config.toml
encoder_arch = "poolformer"
model = "image captioner"
dataset = "rendered scenes of toy objects such as cars, trees, mugs and chairs"
train_examples = 195000
image_size = 64
crop_scale_min = 0.8
horizontal_flip = false
tokenizer = "word"
vocab_size = 62
encoder_norm = "rmsnorm"
encoder_norm_position = "pre"
encoder_activation = "gelu"
encoder_mlp_ratio = 3
encoder_layer_scale_init = 0.1
encoder_parallel_block = false
encoder_inner_norm = false
encoder_patch_size = [4, 4]
encoder_conv_stem = true
encoder_depths = [2, 4, 2]
encoder_widths = [48, 96, 192]
fusion = "prefix"
decoder_width = 384
decoder_layers = 8
decoder_norm = "layernorm_no_bias"
decoder_norm_position = "pre"
decoder_activation = "relu"
decoder_mlp_ratio = 2
decoder_head_dim = 16
decoder_fused_qkv = true
decoder_bias = "none"
decoder_qk_norm = false
decoder_parallel_block = false
decoder_inner_norm = false
decoder_drop_path = 0.15
decoder_positions = "learned"
decoder_prefix_bidirectional = false
decoder_connector = "linear"
decoder_tie_embeddings = false
init = "orthogonal"
residual_init = "zero_last"
optimizer = "adamw"
lr = 0.00077
beta1 = 0.9
beta2 = 0.999
eps = 1e-10
steps = 26400
batch_size = 256
epochs = 34.7
lr_schedule = "cosine"
final_lr_fraction = 0
warmup_steps = 520
weight_decay = 0.2
Rows from block 4 of the image encoder of a small image captioner, named by matrix and row number. Rows with one number belong to one neuron. Each number is 128 + 24 x the weight over its row's rms, rounded and kept within 0 to 255. All counts start at 0. Numbers have three digits each. After the name is the row's rms in percent of the matrix's.
After each neuron's rows are labels from the 100 images, of 14848, where the neuron reaches its highest value: "colour at peak" is the nearest of a few named colours to the mean colour under the peak. Only what is clearly more common there than usual is listed. The data: rendered scenes of toy objects such as cars, trees, mugs and chairs. In brackets: how many of the 100, against the usual share in percent.
# fc1: MLP up (encoder.blocks.4.mlp.fc1.weight, 288x96), inputs 0-95
# fc2: MLP down (encoder.blocks.4.mlp.fc2.weight, 96x288, transposed), outputs 0-95

fc1.248 094:151101122104096131132134111091138111144149143117124145132106100132063138129122136160114149097168135121100095170129111149155107161149154085162129106145122163138142133093097122099080134136121117162140098146078127174110143138112120093109102122094171157119116128086135152143133174140111115142
fc2.248 100:123118164131144163124113154157136170178150123117150113135099141105096166151080122126152082117122100153186174099135092114150123090134136135130106116141140106106149176147117110152117124109138142117132100106102124110114148127135138162124167120157162083111163107139107107104088123146096149118
colour at peak: pink (58 vs 12.7)

fc1.162 092:124137108158126155138145131154112108119139133101164134149152080117081114088108139135108120114138085071126091167121182136138136115150123168074092097087137148128124099118114103163100150128113132144123110141138119143137118102138149147186107173079103126123132114111137099140104117120149133150
fc2.162 100:174138095089139175115120180124151143134129119134089110108105167144125100112114119143123153112159148113108148083097110127109114134140135140134151123140132110152101159155126169091157107114152151106161119145131112129137122150148138129112141097149085149153133199130177135129188129111168129127
colour at peak: red (26 vs 2.2)

fc1.246 101:170122147155110194134085113107132134109162140113144128121103104120124164106115131124142123110127111128137187127151130147094126145125114151068148139148136114088125102145118124111150129179084104124096124125128113104121142118105085127167156127144061183136133105134162126122129128146141110087
fc2.246 082:141110214125132098096146144173116133135127128138148135109166118136130150153122109141129159110128127139135133126130090117158125131119098141136061127071119110115105153144147118134150141173125143119120092106110118081160149135170105122109103163131150114101167096125072106149122112122135128097
colour at peak: grey (55 vs 23.5)

fc1.23 103:140146137081108132149137088069143106186126130140175151153121146085129174140145148086118147128116134119128112125110097134120110136121150127174152144148125117139099149132114072119120129106109144159119144145153074140140129141154066163108122110092103133122143088096137102096149136124131121131
fc2.23 110:131137131158105171163170107134149101141136123106177127110123121134123119102098124122160123152126136143149152094154125104116158136083153121175146142173148097149153097177088114120169107160152087118090104127156131136094106159089149162138098132131098144136120140151129153146081133121125129136
colour at peak: grey (66 vs 23.5)

fc1.217 104:119141124154108098092145103125069062111120117101140113137175156114104129153152101131135128141122148124146155139149137107133155154133134095144143119061121151104151153089150122108096092160082113160139121106123163101115097116127131128133138164122148138131126122098131151104099125178089128157
fc2.217 112:155125148170096102140132155156128098109082139067166134138166107154144143094104124138144124118116160121105075116125146130107123171116132129147104123138131128120150105123096111128138170181160148140111086156132139127121117158061144125144080113118084136145134129173130121141104119153115132124
colour at peak: brown (62 vs 25); black (34 vs 8.1)

fc1.101 107:079151136119128161124126101095122101131146161144201132131133100171117123095139100139141116117177161147119153131109100138131092156111150098092114134108118131090093170143084093113118155160146116124112120148130116121143130129096130138121122163106088164114118104149131135098135188132112112104
fc2.101 100:152117131131107131135141162126121163136157113151099111088131168131143127127161074123081096152101117123138105063148128159132135137153126122144095124145087158116120069127136163140191101132113159106111134131115145108161121167159120132135116141155109089159153086158141131131112135143125136156
colour at peak: purple (55 vs 2.9)

fc1.210 141:148115152138081107119115123088128101125132170142114099140135094114104139149156123083155148156135088080148125127100121131156138120118109109136083124100080134115122158090119137124091142156124141110134152132126094137154103138101112129144136155077119126135141110091120123102055116154111072142
fc2.210 105:138155130128126117131123114145153129134129128140113120113154140129155106115139114127137097131105147094121122125119122109142156116117157142095122123128147134136133115143135135137152121133125123133141121092151134114112129125131089117102137110126137111119121134126000111139131123101104144143
colour at peak: pink (63 vs 12.7); white (26 vs 8.6)

fc1.60 085:163112152154122130149125119133142082083171155094109141154140129165106103086139101110158100085146153047112104156121134131146140132134127150115136151130114116124143114131159152143109143104138131179121131171129132127127131115096075107163098149083104142139145141111125139137128114168112092129
fc2.60 086:112160170136146113139091123117153166171075131112104102091149164114144118178136137112120110183118148145134166077109126082102107112125143125136119133151154122111110146132157109095176123151143126090142101141134118125127137118124127128150126089170098120139110121145110129125144068125090155123
colour at peak: grey (53 vs 23.5)

fc1.41 089:173092161167096093134138109117147130147184139115097090132152130136130084166134147096131141120127162089109156138121114110135176131133130113122089103129115111151119144098123122095105168109142167143144136124122149159153089129135084091135123130095083149156145126084138130109108116163106142152
fc2.41 074:118118111142127161133108109120097118084102135161076137121145140166154129112135091141123099126100141143132128132143149118124108102104129129119146150136165135140157119106200107168147127148149127135142154113139115088113130108127171192133148140160141145138133123135054085146132108123118135068
colour at peak: pink (30 vs 12.7); white (29 vs 8.6)

fc1.195 102:127096157104077075149153119092129091121150124089104134144178144149141152131132132136109161153113091113126146158119120121150169173135145106088098145103136091103072115142142123134117148159152143161149115099118124139120093112115122128114067129102140115092136118101142108136120157169127127121
fc2.195 100:132152130128109104110107104101126107152058120108169138157139118138088092138129086139138096135131141122126087139132173131151120124145121104139125114141132141165179157109119136111094121154084145132113177155119141097119107131128118123102133120127181079089104148140097134114107171142083129154
colour at peak: pink (44 vs 12.7)

fc1.126 096:122080114135115092143150084117121126132112132151140118123160086173122125151164132149117159135091177127135166136160113140131119144050101093129140166154143134133142154102096127157095115124141110120112143139165154131125108137139141180101082138107130132113167114091136093121095139146111116129
fc2.126 096:149117098103114153113149146119132158106137161135146144136114124103150148164140111055150122133140090098180136109127146129149129141173144137149093098080113143089113118182120126130126088123141155130081102137126116130116133110070151110173161114127122151120127137103128137186133121143107127151
colour at peak: purple (29 vs 2.9)

fc1.183 106:100128120153121148092092114133135121134114154128199144136125085151128140158127149131153168138161111143143147139128148114132133151077118104120123113115149098147148162126138110096105157106124141187141151081155119097158133070122125107149164168113123194110100148108138143111127143113125119120
fc2.183 088:154134146129118138095102133118143129123169126125186122125146089121127176122147126190090157089124142127070163136179107157142142138128109120123106119107126077094122119114131101137140160118117149171132137123138130140121179095100115105118096173127120097135145092117107138103100113127131129090
colour at peak: blue (32 vs 4.2)

fc1.128 088:107123117186094160124138133091097101119113117113167090142118129150104114104124183145136136075123112081147113122076133159105107169114098111178118155113143149128132109161135111147127127158093137170103164141115130136158124143104140152141148159114138113178115135119171134103140141142145128133
fc2.128 092:153113101105142126158082164129094143116134088105164103097099165122106167127115115130129162114129130125125161121108135162114115157183138118104105090163144158114105119136089101144144150108084183129205108146113115114130150106165122134117123144130158119143116143132148114132163154115131140135
colour at peak: brown (65 vs 25)

fc1.14 103:142091138097126172140099082088148150122136178096109145182134134115111150160129108115167122097157126100142154121161138158152112145130130145123093110129081116138107139118179141101068136125118140142136135152130145124106120094146119102145145109108139106116125114080141085130100134149120075140
fc2.14 095:135124126129132123132157133118112152138129099164119157081134112123179108103151131152110121171105107168132115120123114109129161134091110164116134112112151099090120116138145156137174083126128073089085129096154119098136142121117179172131113131176134114142149116165138137093112086093151120128
colour at peak: pink (44 vs 12.7); white (25 vs 8.6)

fc1.51 089:165126122095124148131096116140102095100145119129109120155157171160090158138136085117135128143117137146119140133116101130137133149118130126126107148098127166165111118120145144135069123127117181173132144112180121115177102068154123185144131088096098133121097125094143146104128147129115119145
fc2.51 090:117119181145113132143143115130090142155082145137165180145128105139167139100131139129136160124110137163153118133158150129157119094131119152056098138098112113133142080086114135151139123113129092146122136148132118120107151119096148153134054145132097088126130121144167109107141092143126121120
colour at peak: brown (64 vs 25)

fc1.208 096:130083143088132112157126087077151134193106156133115133116115091141136133133091178093135109147133126135162114117114101107135130116120126111089096139140098111077089130133144111105128125160128157116106119108172096099152126126109097145122131136107144132109146107116129104155129142137150057091
fc2.208 082:095103137126091084121144107116125109111140104089134140104142149104122133102165077156109147171107128131132159153165169096133180131151126094144133167147067148141129129129118130128152150145140088121134154120084141127114150155103151135116070122117151086133089120129129128152156110139100145132
colour at peak: pink (47 vs 12.7)

fc1.15 109:122115126106073112130134122114110104159122144118124143136141132151069146081103109150103170128146098179102132160147097081105138143130140136130143128159145103129098137102121089158115113114116117128116101108091119160182129167143102165151117152114120152130125158111130092102106129128070134165
fc2.15 118:128141089118155128101138142140123133177167121105123119122107131142092131133060139149150172112132149122128109106121133150136133121141152138190120093157127145140163171147142120138067100135158159127087082162115136130108139143131136142165103140114124135066145159131154131118106106148126105164
colour at peak: pink (33 vs 12.7)

fc1.108 090:176107140170131102164131098135145111114162142083101121124125132152153093157151101156103115110124158120130142121128147158150182119111114162154105161112165126155140156135141150133159121081112139130122154111085168126123100088111126154120094136114067113141103107100152105106117115146120105101
fc2.108 095:103070112107153112132120097166130137124144130156104106104109153133162146124145142122153110130107156095131155140142157092138122143125187162110144149147103162138114121118136155142123087077168122096148126079136106120129116135108123098118150131128115132093095106098092086136179144103090150156
colour at peak: brown (55 vs 25)

fc1.188 099:102110114150092117129134146113154117115138143122128122133095083113129118136147139147121162174168110112141112164124162088105123169091156108161153137099119121127143181151149108116092141097158132165132145105121099143134106082119113135125136117108093150084084142114149095081149169144097135146
fc2.188 110:143125131147125137073084103157140124129147091136160160147133102150121122098129148174141125094138160138084150146134095184141142123133155112130117058105175082117133113129112140107150154132100146167148150134145117093111167100125094124159140147133126148145142134120130172114139094118131103110
colour at peak: purple (36 vs 2.9)

fc1.58 090:117120129164102135134064127131162106110086146136121127121103125105126121150154138106131169179147100124133166136149141095117139091093122117145130151152120135130139160092133112089100133097156103187133162102131072155138125109122150140136097080076103115091109145110136102118125131119112112126
fc2.58 091:135123123136162089108109121158113126138117125124160164159151135131132075144116167149137065100141158134132083141095087188146088128157091129118132094123142101100118124129114135133143162182115128111124175143083165119095113149124119127113112151122133105165183130136116136129124120131110120122
colour at peak: purple (39 vs 2.9)

fc1.240 117:129102134123108095140113139109096110119143130087110118139171162103123150133157100139098116110104134081107142125174124132134151132166082124133074117111123158070127126117114124156129101155100149113140134142094150164148136130118117144090113151133126086159154106114160146111074119190107129128
fc2.240 096:151123145134117150098163132152124113123127140102164155121086059141139131103109122153145124118142103161122137168096166107141107119098174155108185161116132112133135124134147115124131145140157138165119174076169103101102104118113154129177093132111095167108111132133127104157139138120124138114
colour at peak: green (26 vs 6)

fc1.199 104:164128179093107102166130143083139095092126183076090106144125110114074127120109113114096151127125130078137133117124133123132129136149108136142127151089125125156087139144142126095105101159136168144133108095075140130115138129123122120112094117085132126120146149081147121122108135155086113124
fc2.199 085:110180142122131117130093124100113108141080151161092157118141165176097137137156156098112084138159088177157128110158131117149146091141120136100085106168108114143141161131123127134135142141129127114141146119117113146070136103124076127115148133140174132105113091140097155122105155125132125135
colour at peak: white (30 vs 8.6); pink (30 vs 12.7)

fc1.219 099:143087120158107098115160126121140102142123141090144177154143109145117115101142099129124111156140125115117160126122143102137148147146153112144105128153143159151086167103090109145142134103117134144111102097083108105146147138089111069158146111116073156182132129123134151103166133174103143130
fc2.219 098:076099155099161126137119129146143127098181146137103111113119128109125134146149084165104146152115141139115149114162105101090113106131147114108133153159144137160146159148141057134120123141152118122081113147159120155158100143121123190132147160110096096134149129114168115146114133122109113087
colour at peak: white (40 vs 8.6); pink (40 vs 12.7)

fc1.261 136:121120140138114092102099113114124096127164179127120104133101092128116138117109127077163138126148109094145137129099097122125146122131125116144103109122088176121106187091135124101090151138123142116117154146122090144167110099069107114138170112083096139177142118120126128105093123151110109143
fc2.261 103:127123134165132129142118110145152149125114119138105106143147136126159120154130127111150094138085148082117127126142113115122145113092136147121119115141156110109150146115136099125136126150096135143126133103161129107128104124124085109105149102118125120121126127126000099109100115108102143143
colour at peak: pink (47 vs 12.7); white (25 vs 8.6)

fc1.29 091:152105117150114110105126100120146109136148131109086135125101116162104133114124122144154170085145129068093168127174090129100132132116096123104132101108116130134111129091120110099135137130140107148088168159121084189147158127101137138118111114104081083142130115125149119089112162144121111100
fc2.29 102:126124128133140097152114129147149163159134105139109117118104159143141090182091151128122096103099120139142086084121088122140123146124101103104160157167124103120165093139122135137120169191127119148138149124132180117119112136180100115137152152145099170129132124130104136076116114116161148144
colour at peak: white (29 vs 8.6)

fc1.116 128:104121137125125104138141137099107095141118153115149114134120105126143131121110106109105141132109121116118110124135151094146133139096147088135126176158100114109158179079178113158094117111113185166079133112115167121186129112130133108119145160082105128131097101091147131127097176139129143145
fc2.116 137:169123121147116161122129150159121146091122114153110125118151136148118131084143118145155142132146155128110141134145117162127141120124087147133104082079153141158096103165079151109154094130145066087160107162148084145098150145115134158121102116155121120133177155141130146117138113135118092090
colour at peak: blue (56 vs 4.2)

fc1.182 092:149115163102120182119102105130134166130142171058133139132112150155132139154166083115159120128146154105119143135109157139143080165130129140135119145162112129148107151105182119074118126101101172116126116129142135113122129130122137115170119102092142160131158102091138100113122140137110086141
fc2.182 089:092131113153109093132102108156128128092129114095150125125162138104158090119156109113096133140098113112122075113109113117139129158119114175126136118119125128090144117088129135157125126124100104091111156114171155147146113115115156155101117123138140098129157136156131132051122078121151145192
colour at peak: black (32 vs 8.1)

fc1.77 108:129116152097139105081152121111108125140097157142127141138169114141163156140143116120123139111134138137143138121104168143109118118113139096153083119090161122137081164111177103139134128083085158101038126105112155098179131131098122143103132123128152135142120098124151102146135129119134108109
fc2.77 112:101102136098141080151142133109137121135128130141125154098124171130128073163084173115085093131135147116157086127062143115149128135169131115132146144131143075117150094136149133137096163133122157120160134088123178125129109144160108132138134175101138151114126124110117099115115112125094134143
colour at peak: black (45 vs 8.1); green (36 vs 6)

fc1.52 114:168136150106122147119110132099087134110142163113131123166137181151121145110093132144133109115139104104155134145125171133089133104127120135104139118078083111142111149153168099117063121125115145161120139140154097149150153153111094120152119114125136112117148131114165122099060169151149115107
fc2.52 135:101179094106159139108113124091128124179165165125125129115136131123115110189097140084127152123154134165115147135151118129168128124096118152116141127132128122132140169166133169132137096128141157101113134158112126139052125091097171129113146126103135157138114109130160161172132118122135109142
colour at peak: brown (53 vs 25); black (25 vs 8.1)

fc1.268 116:119068141134109139119135090128108090131118159110137156165171148161110129122109125098129100080152144124126142124109118164143123131163114126134087103096140137129105126114082113118109125137086114124058141119110149133146104130106117163104161168089113134175157124106139136146097123151150091098
fc2.268 126:086138102143151136153098120142144144135132120150130107103102117099136101122133151130142177182123139110124136151137135098107075132091142123101167180141128121128129114117131135134095158113169140161150104133094091169153115134128159125133116075114129105079070138131136095115157109089145152135
colour at peak: green (94 vs 6)

fc1.71 097:108105109158118100125147119104150094123126140115095126147196123135110167108177115124117193126162150087105161155131119121140111140118122093167115128143139128133091132118104125122129123115136142145083119166091137155189154163131130138114085131091106107137152107094137100108109150146110112120
fc2.71 077:128131133120115121113111108151110140123157138131139133149120142117129135155115117136129101092102077116104151092200115092127150125145091109129176154118083140123178147128090105111112135134152102156121172147130103177125105146127121095128150162119139170147070113094113132131103144118124171097
colour at peak: green (50 vs 6)

fc1.6 097:143116121118114100102126100111143106157151144091091094133187144116098156108142097108123117101148137075106160133166096111159139169141107105124121122145076132087133150123127138144114099139126146133098112155094140170149134148111122124126136126102087091155148091110147141139088164173111128118
fc2.6 090:119113160127117114100134127122124122143107162122102132105086109132127123157125121163109131113117069157108127134141151104154161118130069128096150150086109098122165082168170127102139164165123129129141171095154134102132150092172108120108154165158116189114116120117134157105139131127129130127
colour at peak: pink (57 vs 12.7); white (25 vs 8.6)

fc1.232 104:122122145135128124127101078138118130113122159137200149129159094168115126158149133168159130119175123141150161150094124147120082136103106132147097105091153102132087173140108115096108137129111144141123124094151111097124110111091128141147140139104102170120132122108145134083108148100127083098
fc2.232 082:140101120094131092128115106158118120115128122148143157107195159134125159115148136152116150135141191116116188147147172138080117144163110127141088156127123085143090101119119113123142127130107145130156119098096115117140130148118122124087070170097140105149128127147136116151134114112122103087
colour at peak: purple (46 vs 2.9)

fc1.62 098:109108129156053128134108081124119107110130166120136097153136108135130185119168080124144120148130104144147099122132146170117161103098117108111126145131112133122121127080106110186113157135136114108122155147128129101149084093119102164100164103111134128162148128120112111132135128180131101138
fc2.62 102:127175096141182184110141175117105093144099138110144148094137145098134091114112174100106133092163114132094158136120147145132115118160137138127141105110137121023151138146161099123148116136152097133143107136148136145120145133126131121140120142121161136134116106122109152135124122118127162104
colour at peak: black (35 vs 8.1)

fc1.86 103:128117095157160116095146109117077152168127120159170142129102137133142139136150157108135110115135107121152114131130131143124091169138118105082099104150109115066106123129115141138138120142079093130077096119117134117139128098128098093102131119117101139160097118136180143132144183116181129117
fc2.86 100:149117146130072141181090083129155096087113117105126145148187121105138148107129106103147122128144126116142076102132139146141148102121099119091132107132137132116140158112123112134109142166089168134137087147122126101155145118090144122092128160127107120148147112115063106143084135125146096128
colour at peak: brown (58 vs 25)

fc1.103 111:082099131109131083107146124098099139123130137118113083136131133132127138129096113104107098162126119117167092138140137097165116143126145120138147172154078130103118082084155089164117115134087127130097142097092174130129115135135084148110135138109124152125119101083160086091112103129144140138
fc2.103 109:112124151140149071185156134126108115132112144089122113136125133134134086136095140144104090148116118113138054130115100116103111100138104146088145153156135176120141108090135136147112106144099138123094132149103152195144089141146118174107120111108110113141129130119149114140095155142109147155
colour at peak: green (59 vs 6)

fc1.63 102:159124143155088102093133139100136086155059153141123127148137137130151115166165150101126117123131105113135141119113130102120138187091103119112104140110106093116133157158166154143154117138121154096087179141128114109155106143105089120134180129104101138153089117125144150128133114147131096146
fc2.63 089:148155136095119145129150077135124141131137120146121138131132148121134165115083111125142130181121181152158091147136113092108138158166132124108092099143125119132102103154148141116148130089074141110168084100091149096139117144127141133146088118176118152069127156143103128106138140138106098141
colour at peak: black (29 vs 8.1)

fc1.265 090:134135152155112149137100094114147126097131152125135104138076099100121131144140137124146203165126140124124167177136144095090119130081106138143140152133139107143125142132135105074108129098135154149135115140115065172127139117106141130131121079096128134090116148121132086102142122129099088143
fc2.265 091:125091143127125071126121135148124157135104095111146146143150145150146097120107155109158071111119129154145078083106094161122097124149102130141130114137157127131122124132080123137135164171127164108114148147103165109140076170146132151119131155137110145155180155142133157142081142130122130149
colour at peak: purple (39 vs 2.9)

fc1.10 114:109102152104112089154131104121138141104131178109120120122092115101132141110116153101146098149140129133150121136153113090101177114134114129114075134166139098109095162102148072150092126145125110138099112121108127115170118104093088127137157117123112093151159140131133117084108114185092123116
fc2.10 103:141130147175114116114123128169099146106100122103095125131140102165154102094129075131143114150089167110135093108165159133099098112121129128133136103144143135153164120075113108141117148152126124142118109104162125092119124122124153121137135116129102156184164133155147123101121064150134140183
colour at peak: pink (52 vs 12.7)

fc1.174 106:107121138146118091102111091139132101150087166112124126185124118102147115134122131089155133170146124117126145143135142082104105139098140136107126157149105118108101153109122099114115141091129149168069154124103131147182081150111140144125088102088110116103105119100141088158112139120159121112
fc2.174 093:133127124127126128134100118137158106143111142152126143159123148147102106109148164127163122118174132150134140139109088158129136146110078140121124108117094098133112097148093185099152171166135081084127146134136076160127104160137114133079130098127134159103144115138125147108163145110147067114
colour at peak: cyan (32 vs 3.9); green (25 vs 6)

fc1.142 116:125105116148144111133136136134105104128096166104155182160149141112143095147142147112135118129146142115164141137073131142100100125136137119141126139146156122118091194104112154133086159118127147127119153127086124153160038143126121129138125089089114104142114119113127089169111128123111113153
fc2.142 118:144149148140087132117131141078157136114118128123080111112123079153123141128127115134129177134109129160105140120165153105150187129075126116116111147124089124158174098125154110099156121136136111141144108124196095081122177075134103137148119142146138168128131119129130143123148130145129118115
colour at peak: cyan (29 vs 3.9); green (29 vs 6)